config.toml
arch = "wavenet"
dataset = "melodies that start on their tonic, played by one synthesised instrument"
time_shift_ms = 50
hop_length = 160
vocab_size = 20
norm = "batchnorm"
depths = [12]
widths = [128]
residual_init = "scaled_by_depth"
lr = 0.0019
cautious_weight_decay = true
warmup_steps = 870
Rows from block 3 of a small CTC audio transcriber, named by matrix and row number. Rows with one number belong to one channel. Each number is 128 + 24 x the weight over its row's rms, rounded and kept within 0 to 255. All counts start at 0. Numbers have three digits each.
After each channel's rows are labels from the 100 clips, of 14976, where the channel reaches its largest size: "lies over" is the class under the peak; "top examples" is what is common among them. Only what is clearly more common there than usual is listed. The data: melodies that start on their tonic, played by one synthesised instrument.
# filt: filter width-3 conv, dilation 8 (model.blocks.3.filt.weight, 128x128x3, each kernel summed), inputs 64-127
# gate: gate width-3 conv, dilation 8 (model.blocks.3.gate.weight, 128x128x3, each kernel summed), inputs 64-127
# out: residual pointwise conv (model.blocks.3.out.weight, 128x128x1, transposed), outputs 64-127

filt.83:109138101168072177139115169137138158155138101126101109135100083114135129075116143088147098112126076125112113127141142151102108120131091122122092136112117093149127106098141182146174153111141109
gate.83:114175162102142104160136120113146136134163139128138117141137172177148131120125117102149143111125148153164126148105187146073152070153135144130112144108129128111143111133098090068127129127137162
out.83:182123085089129079125178089108154116178154147146133104129114161133136129136135145132152142122123120114120097147116161132113167141121137104117144139114075098129127105092170109166167125149082074
lies over: A4
top examples: the note A

filt.63:129164165113126140121159123144123101136154137165164127172160155089155070136128087108131115105104182133140110155184115101161123101127122137199142138127132122148122081117134091127124135092122150
gate.63:134158142126122146140114128087174130149136148121165152109139094129167122084149147157167137127107137176138146132134123088144154078112093125096104098142142153120144114122126115091119100168098147
out.63:160068083147124099123103104133105117140132120099090100112134122112128181132113152150114135124141135184136151103167086101077122082135134100120127076118111110115143123173129133114128109108130104
lies over: D5
top examples: the note D; trumpet-like

filt.13:164137106124115094103135100107094107100134121141143119126092176134091154133088126110127139117111113105114165079106115092131143138125169124139143135118108125112088106155149104134107099115104083
gate.13:087133151150125157158131083115130159139158158110117118103176134150123139159126112132145140145150129146129174123132135155122154130154129145134143138156176116133118126119141101116150091137098147
out.13:149125145105165134097114169149115116139144164148130168155104116108114116103162172132107129125097117121102131154120140089133142170153114132149129149153091159111168157099093137107098143094170131
lies over: no note
top examples: staccato; organ-like

filt.111:151117129118116085126129118113090114114116128128092156086089127166125236186125097151141091146159167137161123105117105133156154131094075138125153102122142124136118118123125107109133147144118138
gate.111:154118139116147102141090138118166164157156137113169120113153142107143178109102154126152116124123138168174093162130160132123180108152118129140119127162154109116125130066102111084161132154115143
out.111:100143145081150211136153161166144112093087099156139097110129118126106089101173127122107131142114130099122134107143083138154159124119117145150101087187148186135133147174127135133103115140127127
lies over: F#4
top examples: muffled (low-pass)

filt.115:112108137093080113118134104138126138122122114095157133161134153125062120184151145148095139079145106101131181126140136124118114168192125128121156162157125138128156196113120120125150121103117135
gate.115:099134196132108131153098094105200115128130135069138146122132124107156153151147129130182102125154139157163137146149148120142171097133121145121154091176155117121134113094084126096135135148144137
out.115:130108132086124144128103121108161139135133145128145141113116118118117119140144121144124141133112152098104103148092176115155116128076143094152163163123132163087160162095165119132101136141099129
lies over: C5
top examples: oboe-like; trumpet-like

filt.84:113097140102104137109102094128162113142115148109176075102162108176104141120132146157138077126130131124130156168079152094174122128077115123088174165141126116144172109094178118123131121121119133
gate.84:098165151118115149157139132107139120154160134093164161112143115108134142116171142116148099140138131162148141123088152138186172115151146136115126107156158118164153144104162120113120157145173153
out.84:163104148109080122120108142181180104131111146145126146111126155128171152150157117125161127146134127174116139130103150153127130099154146119124136121142124092129178147056116117154165154154183134
lies over: C5
top examples: tonic: C

filt.37:141126140132100157192094116119117155148145141095163155121155139172170121094139115124167112160128137148140147164101132158141133125136177141143135114124152115169138119112142139122167128157142147
gate.37:137123129137067146179171148147143121143176118103119137133163127121145108142125136119144120170139111143115127085138119179111153120155124129144122129138159108133106110104091114129104149135140145
out.37:100159163123115120192162123135165104131140139090125127121172130118157121124131102101160125172139113143126134085129138161137134072132125150124141111124156133146086122153107118139131136155130128
lies over: no note
top examples: staccato; organ-like

filt.98:125144169127102137123130096165180091136130174120109134154159092101114123103145135132142110126106120164130153089112109095138148109149090143130107112154137137113144099130113134134117094143097166
gate.98:064155174111127157141128116120161160119129139110157152140120116196148111051129088111140074138163130144131139161133149159132128088137129148122104157164148186134151145135126132111170120149143160
out.98:112136101146143164141122156126141135132125088133120143137069096100121138116114101129099134131135152094095073139120159118103121178115127109142096143124166149114130165136106126134100179144178105
lies over: B5; C6
top examples: the note B

filt.104:135169135058124105141158140136146160146147127128132124094118157147134095140151161141155151093088098148125139095110137117100152106195114144075121121156117124138142083122101117106157122131112138
gate.104:102180158106112132163168113095115142159139154117143139139147125099152104134150135123154094140126138158142148162138144147158137150129133156152161117141156146190137148113139149100149146154151122
out.104:182148088122123140121132133163117112150159161165109159130100122081120146130128161130129115115130124103079102123116132108133148156126111113149137171091088073133159119105155123149139110108105109
lies over: no note
top examples: square lead

filt.7:133138121064133157141128151113165150140143149112097114150144166127129147110143187093134169139099114114153148104117187130114166104155114119121152150108113130106152104121104089096126122105149106
gate.7:107158135153089151153123111074142176141134117116142140111133133125140148092177103144151092124148157162161069183104140115166132091138134149135157102144170135162136111089140114102181155144130167
out.7:130104132149114098116100120150104098110132101116132137102109133087103094138109100103089114115123179098115074171146080136141095149171130121172127104109155114167136133163137089120152127141110174
lies over: C#5
top examples: organ-like; square lead

filt.110:107094083139142115139082118108126112141146131061109178122140093101142116112105123137113137127134137112111118123138144110170114146074101118117152113111156138143118110099142102149101124116113114
gate.110:095127130161112166161089123088119137151118121084149136108172111123138126070135117112126103130119125122130110148117121119136120083138125134128134086128174149150106145120114123097129150123164127
out.110:136126132134123128140139067136125057154111138128141071152172136105103093141155170146141140133119070169124135081139149166141093083131137104095145129135131114132158161105145098122102126161129143
lies over: A5
top examples: the note A; tonic: A

filt.3:126130084135156096114124161130123091116142078104154152161107135177132150105134108141127100122190147131140116140133081121175189078145141127096090056163118123143116137151144108135160145152134139
gate.3:143129147123119141150123086105163103144118093106142102112175092158157143099147181119159110122140137141141068183134175139100141101116117119108114133148158106095151087118093126091128132145121125
out.3:176137097127110125108137112150124117156107149160184125120126144123159108137120161179131168138067134117126142154141149084096132092170133109136131140085102092114172104139137142119102127089108118
lies over: A5
top examples: the note A; oboe-like; tonic: A

filt.106:177118101098127119109116136121119105119133122140110119174105121084140091144106125118114156137086123122095085112088131120094120135104162109130136157107112113104116116146102096162087098134076144
gate.106:130150158123104123167127156092129150140143136117163130124143166120149128105124138103142122142144170158133120114121165149160136122183128153124153172131143145146138148091106110096170141129159173
out.106:106185119180132116150134097102124154133157097134175102157162129123115132128112119119109172142105101111130136149133189141124144137164133116140104181154153115140092146128136125140166132157120146
lies over: C#5
top examples: the note A; clipping

filt.22:115167116080083100135168124141152120139142079135124132170124179054148124114148153141128104129120121134104093112158166141132148149151125131112103147124117116142128136133079149134110123118125157
gate.22:109139149133124150158096135099127125155131137101134141091126116115129138070146127119146116116103123149134097120128163120142177120179102133094116111116148169150147155102075081084150147133139125
out.22:116152109148154142118092080132136147138130147148115188128151127134122141145075086097131174089119125119120131160131142124089100117153131152112133178099148132121129118147111108113181127088106148
lies over: A4
top examples: trumpet-like

filt.81:110155145124113152136136098141154138147119162121131131103150114114126165178136153134172120124108110138129150171117158113158159158121082140068117163169148158137172137075119161130137141155102114
gate.81:123155130069114153143140149158129117172146132102181137145136086128118179097146187140159073136125112133109124125124168160143147149148129112110137159134150116160164130097127107142132146147148145
out.81:157124123126100127099138122132129129143158201095117188157095093144139117120093147145123105093120125120128125104122137134097102121131127130147169144046120127141165111100112111127120103125122083
lies over: no note
top examples: staccato; harpsichord-like

filt.47:133078121130127094134098103114133066128113083137096145119131067122113161138163111172128098145109124101107136138146125119151105167120111119112150114129138121118121092125108097097048175134113139
gate.47:082146175111137129149138183140153161125147123133182134125123090173144079111107105153147090120128134141160146119145119110140125081114118157090096105140149168134130111137097111112105150123125158
out.47:119106148160130170144088113129115134130090133099103161103111112065107149138112148184120129142156150122139140148133157118130145148119140126146138139135154141123144149143086155112084143142102136
lies over: D5
top examples: the note D; the note A; the note E

filt.49:183127099144155132111112162134127152135110132141143076124108139122087173101093115097125140111106138114147129154106138149131165126104162098153124122118137112093096095130105130114117130136137132
gate.49:121165188106133103138137069122175132121132115148158114124143109151176092096139135161167122136123132137140150136137150139206141076097094127124124131119111164114135097109099097082112113136133141
out.49:161100115118093141139050139117120115148082133149095151114116107122118117144130122123160137136111110133134083157110090125083040174134127145108114115115167124140165148126115137095155143153124072
lies over: C5
top examples: the note A; the note C; trumpet-like

filt.5:097108124108103103137106102139080101162123097121149122083141064102111112109156111118126129144098106108120107161092153126122093138143160144162149153106158123156151122147097129105160170130142118
gate.5:136166126153121161162131137142158138159170132119182169146156141133130160149134143130133107103131128152129129128137164137130150099132129130166137129138156121142124109112130106117136141134163168
out.5:160140126143130144168137141120153116162153154116123190148152123152189134136158126131177127160143142161126128130135149140110169139120139127143132150153148117157141131099115124154142123188144120
lies over: no note
top examples: organ-like

filt.48:108128154165157109122127171117078141130141140123131129172125127145123133115107146118118079096128102123146113112134140122190120099119121124149081137099120166074132181161113130084109123099149168
gate.48:156136156113105130146116169115153143121133104119172146113144106148167150071141168164131105136163144163167130129103165166117133095115151141095114130112150141151136083098140137090150171144121141
out.48:110138119078104138157087115149164108144134097123087172108110138140152099143137092120120149130133148091116161135107101107148167154133119111143111134132122147169136133157094134133109102123119147
lies over: F#4
top examples: the note F#

filt.35:142119140130165125090139133139115096092099105098129134096116144135079142119107126162138127111126137148158165062159132103115152153132096161105118140123099129127121169146103130121116120114124139
gate.35:127133146116130133146136109153155135153169187093126117086177127121137136101095126116165152124149156143155114117122178170130176100147115157109140130150149123135147085100111080126144141149122124
out.35:134137124159132164134095144112159120146111120158148196097129081138122114125149122127135115137102128107122158174128118092138124109125124143128091100137157149194160167167111166107120120110137140
lies over: no note
top examples: trumpet-like

filt.59:138110157103127135139134138128112166129123142144178140128164145169102167158154143156097125105165129130153128120096150158164128140163178153118134158151152134152149151108162151115162166151115160
gate.59:113124151144107163158098139108150136159148125075151124114161110109152142106152154160160089129145134155142105115128159114130189123138092137119123111161159115149152101099109126114136160168138146
out.59:120149119140116141125116130120112135112134144092133231104087085151170107131130105099136099130130148129113126152120122105146104110095109144123112110078143152148136109161108150115115122096134104
lies over: no note
top examples: plucked string-like; thin (high-pass)

filt.80:134137113137101092145120165122162167149133145151179130139137113184155131110129131122141143160124126130120166114100140097118116092098155139085153131153135149128144122123073100127186133115145136
gate.80:110146175124121103131166098129135088101120145117160131091112137163141097109128131191161122129139123141133106150121138146172136124115114137119134114135135146142119090143142079151182181125099168
out.80:121179130127113110133122098143115119119118138122124137111084146115071125137081137140132121090126137113127127139100153132145135115140122114138157134109169116114117094151095102156130157124102141
lies over: D5
top examples: the note D; the note A; tonic: D